A small image captioner, trained from scratch.
Training: muon at rate 0.003, 9400 steps.
Rows from block 2 of the image encoder of a small image captioner, named by matrix and row number. Rows with one number belong to one neuron. Each number is 500 + 50 x the weight over its row's rms, rounded and kept within 0 to 999. All counts start at 0. Numbers have three digits each.
After each neuron's rows are labels from the 100 images, of 14848, where the neuron reaches its highest value: "patch colour" is the nearest of a few named colours to the mean colour under the peak; "peak on" is the class under the peak. Only what is clearly more common there than usual is listed. The data: made-up road signs on poles.
# fc1: MLP up (encoder.blocks.2.mlp.fc1.weight, 384x128), inputs 0-127
# fc2: MLP down (encoder.blocks.2.mlp.fc2.weight, 128x384, transposed), outputs 0-127

fc1.276:502501449540497439468585400494418515530410528496506536498566498602490503563475505508487549527578499499499380510507472510449498558559405488534504481448526376565433486517493594413420510450471506473535464448475507522644414477473435484454560566531514470505466365555494482484536525482540459415533557435547490405584523496508567452473460528507462527503488449505551506524516522562592416512451
fc2.276:456456533512547513519564593369525440575431466544522405471496540510530429501472481486511629533441509494452511563458550501516534433494541490545578528474562601518513380516492441542615475506508497516505568520473530573401465595569489472536381550489536426518564537479507482482480473372493486477449424569493570520465432521549423545470484478405504465506449482517467420500511493516486530486489
patch colour: brown
peak on: face; symbol

fc1.317:455584640478496526505555474429545446431569534488599524525480501476528405399556466533452390476477493428440501598523537406469485462542501474489602471509554619490472439578572485549524461482508433470477472495527537466422422442523474431489493558527531467471495485512520487424481488557526554478574486510522450393541504477437570574574485487494540472540442500425499539471464519613511538460499
fc2.317:514439535489469440419410462485444483516422481428501532531532505507489519511528480499535525564599529474514454457533528593498565435540589514503452504402513378527492627436444478488459522478537539550570472514477509472517542514564552506517556522441550594499637504547392548478512451452472548470519510534418561538451431511530540523542598503539435444561474495522534456450497416540407471568417
patch colour: black
peak on: face

fc1.359:461429441497427477564508534509632509533433503460532555559499379510501550453561391418496539421530373519528484526475433440418501577518409576525573487416526479531464530514485515504497497430499503475545427562495437475499536422574492452482514504578558558583501460519524495445505425520515498549557492491522482585479453504496592515553440552482502445595386482493532526566534542479476544514551
fc2.359:451535521536519502496528513498448532574486427538529487525418516543482459538418479417471630461424555536465528497393582449488589486434505466510582541441597423553548539463402515582508459563528475437516567513557407556439551521454444524484460473475469501472545469505469489467517466452468575505463476477459488514528421537488466487584490460463463577451533494460613462556486428572586587531578
patch colour: orange; red
peak on: face

fc1.298:525486571470498578563454509519524553514473609607505485474481544472484548519539487467443543595359509503389529583435491520453502463495448514505501496474504504501482482566553417477443448475470437403528560369505381512508564519507556469501461527473451501489517501520468569452545453550509505584534562487534539474424417530528580464510503524513530520502538378489488450501435603508375564534468
fc2.298:502502481541586444401383446555457491539555484447448537477493479440444571512604551465537572538454491464498425455514523507492428453511605516499537433562564474518442503450608483455530530536446481544454469528527458475417527494406502426556444522513480566578516527505606489460500526469553548455610474451556413513441423550572502496498486446517522495531524544423523465473431583592458518549463
patch colour: purple
peak on: face

fc1.284:556565563450459381489505444512507540347538525460498392438519511449528539545404508507532566590450494469534529506610491515443472498541385472561487423513389582525482425533529548469450518511568477484530468455493533574553490582535556503454570492514508521489455473524401492451490499523409520490496508510457523488528508537579546530502461501524512523438596446420397505463491404481535435481535
fc2.284:485497396519473623533576483483496482584531561557426465498548473508504416483545551507433506530474597591478484549380500487550556505523540456459544440370532443505483557526478507490536484578484480505533570447568476550429534504494470518426556482535480472486551486432346493546543471478461511479570536489482513517468416458454406485610536497431517511435545445530564525439503531554504540397501
patch colour: black
peak on: symbol

fc1.65:445457531411422484474354477503570509464508481588524504542517466432485488443488449452473520565402416530548538471559486456470570476529469508448469609557457472589448574558529606418529493455451540442445444539491536504499561420515561555523495478416414464424564439445546493494506542524532567544467528511555458527553537534405535514509558528483506430440475473506454526517586502477503418555435
fc2.65:576518501503488538431443554420470453433541391538562586504483521502432524406509555590512435503600469516595429516518437603500455496537577561541484476491469418528532512558419574578479429530471449555453512618555528483601460610482507483512393538465458489529499471498512557464455550562532488486482481509497508459437567502410454554428463493552511525527519476451506492517490470522443507457409
patch colour: grey; pink
peak on: symbol

fc1.275:546481394449447487552427456461540475513612517545494536580543505582468412551441577494494532494450415517530557551411506478467554513524603465518580536553482541576495559653524478510535482422521572521521532419477469475519479435410505533539524472427450412427504425520534447468456454526518455532535543497474453504465480443394495499584517490471492604463440454534559476490505562540516440471472
fc2.275:490454568478466537424515526505509465490528561440547407535449484434460559499507563556468441565567397542505484531484505558549490592485522544530429375403506532557409459453515499441457485602521505500466555466481522485540443461635624492549470466520463531564497531597557549471555541451485422478503480434495454498552425551526532449449532414566520412536481533534455467445458531493448485443532
patch colour: orange
peak on: face

fc1.381:540489491381530387457411516416521498531506511491506574570468477557537417484485501463514601478556478513503478506512550432468557454445544517565457447547514350467509507489525460565444520480506532489465450493478519471486499506567603523494541518474458503430456447423548445513516537435452544485560557537585533521551562514489431396568446483493510422584356423443474568521530494526513497506396
fc2.381:488511451479538463520437455475514491424473586420405470491516461548554392408513576520545504557553507502538500438497483531555485533464509504535562493493416442508525470486574406585487448459518471579549498550570495510489523444637547525450472588568477561429580483438526531470390566439454537500431492485581499461573540528476437424535432541469504516545512507403541497590438551522420487501494
patch colour: grey
peak on: face; symbol

fc1.1:524413474477458452522533506545474457489508573544414422535536494479529448483527554511575399521513403515522495487461480596478473437588430529581521439562429610507498513564543502573573509526478484445545513503510478557408503432449457478545503578406516477448498418557531468535471511603502484486533434464429524522544475484497444588540399437388461602514534487420502547537492540562436510493530
fc2.1:486430483463561472505428448538486459455585472452546550522494516453530537519503707577516530465454520408528543528459493433538489431397490495533489505484540567557479526512505553400479461530512527519520477453488468440621468519512537563576539387542433426501568495499498435507508467527551447545526452490528442414557531371472612500506494553461514454493556548494440500538539558499477462440468
patch colour: red
peak on: face

fc1.4:475541596407422502519510423475495462583479603438494462546453441477474527510519575564557509468459558483515518463574462555476447485488512547571447486504439676531460486497487540565446524470566492615479566513507652557539531553599496493481513493447432467479418577525501498492461621473475563506554478445482461463553414520528545503525486476467483489500448555509426531447495527542480542445459
fc2.4:483452454540567500491522428439465542457464579634532475470556408613588469505568493479466461435457499491419496540570593403473545552605521457606558501431485478474519529618499515452564499468467530490535520495504429558499542524567517538503497529494490396559503576566453478444507415477490495495530525417471471521401543511439503537439566371487464485509509468496489468486547490498420464493497
patch colour: black
peak on: face; symbol

fc1.158:572500471517430486492498497522489465470433548498412432481485455507495533495508529500517536496527563563565568517393473481518444513484464522556461554443478657445526549500535586545584419531507410434541505431459605513448497537460531487473534508387493455459439538521479479452431444543544476516426495494472477561570429529496462559516391507414410483489453524525476544621511472616557476454553
fc2.158:535475520452541516524533503493443486469498488367536592495568514432473464491562542483436468532463524495422569474509507532479495503355480539589502522544480526522499539553507499492464499386510497496611474539444498490663567539579404543604401445517413472497535444502539492504511483517562466489581471514507512407543519472464456518442490592494509436515579529434427531569534542446436480448480
patch colour: green
peak on: face

fc1.86:464460546456539503609491554432501408494486555469542512435548499499440548469501526478433533521546476467430395495531555492498570485491504566499465543442549502478502507444407543544503449654459503493480496528390505495528527550531517461447534537428440423472440492482459471565493492514524560504574546492504488515475481483475540449475470448616449515544586528533287448506559432509486467581432
fc2.86:543397482460503511469485518516409454434570491553479411496509482455469561406451452519494601522455452428482559502534587467506555464554484471531464584484525536523389462603460520479558555509472593514522493485540508549460475489493511457488535524530469489520583526528546643463497459526463538474480590461437519452490496492587556505342522481418479494391542539497574547555411448505557501482455
patch colour: brown
peak on: face; symbol

fc1.104:440404572459414513530547542498457506495591543381527513462416415467464513519500597552622425435473471545467542416494462511483529484505465538553434544447521562529498455534520552468502504466436508371587459419481486593495474430571464520570531459504482426468554459559546499542469485488503434546448505530487468514527515517518462619602411486511493534441482551501485510594577483517495457550508
fc2.104:571485465463418545495508485525547469431472582368490470572507496426528529615494608399496542401443532488551565424451496491413613528401428535532494438551495470503549518460461547473449579539536523469647448468428514482517496443474506551562528464519529498489563508502492524468514439515474563444538460458504505529561514488492550487468494605460551423428526533439550525491543477557463481447531
patch colour: blue
peak on: face

fc1.312:513517581452506508488473497505533470575531472461531528599405604495497482498537445496475445540487574434537519587466494444470541553511580501559526584448561496438454491439466453521589414408459522448432490488444516421461502555531610465538572495479517467509566511593522545469508537538589457533511533470532450491476492471463411529592534493490489586532395510543397417561481481419438509507406
fc2.312:452513435496512535484518525452447562526429396520471444489521497465538523435637461477510475536523538523428498510516560504542511481529505572405524456477453468469509476589607510398476524541436420513498582571443549504460536513528470491548533452512467534495442522439560398492501514528508507492484382453488464496522513564515502536440430440474551480532657481475543533373447488629569518552562
patch colour: black
peak on: symbol

fc1.283:519503463475448488508546540551539485545558460560474417447518545570388475481419455501460490438488453652485501471416483545505530501450466495465497554419530610494448568397523498426546481539540427409473574473525470506515531473479453492542532470471566535547503538419416524533510596531553523505460494508434563551512472528442515383430503518433514610571523495517450474464431545443583535434471
fc2.283:592498493510457416403486424488504434466512510434510634504470471497497474492566443478573496508596587500502540511509523491431587460536525542474484557435474508536567472530529506532566507444564510467467524412535541505493500575538512440450540540441469619435506535545383460488517515498491440505544432539458540502517461514482505632461601510413551513572406423484434491582575502443506420502496
patch colour: black
peak on: symbol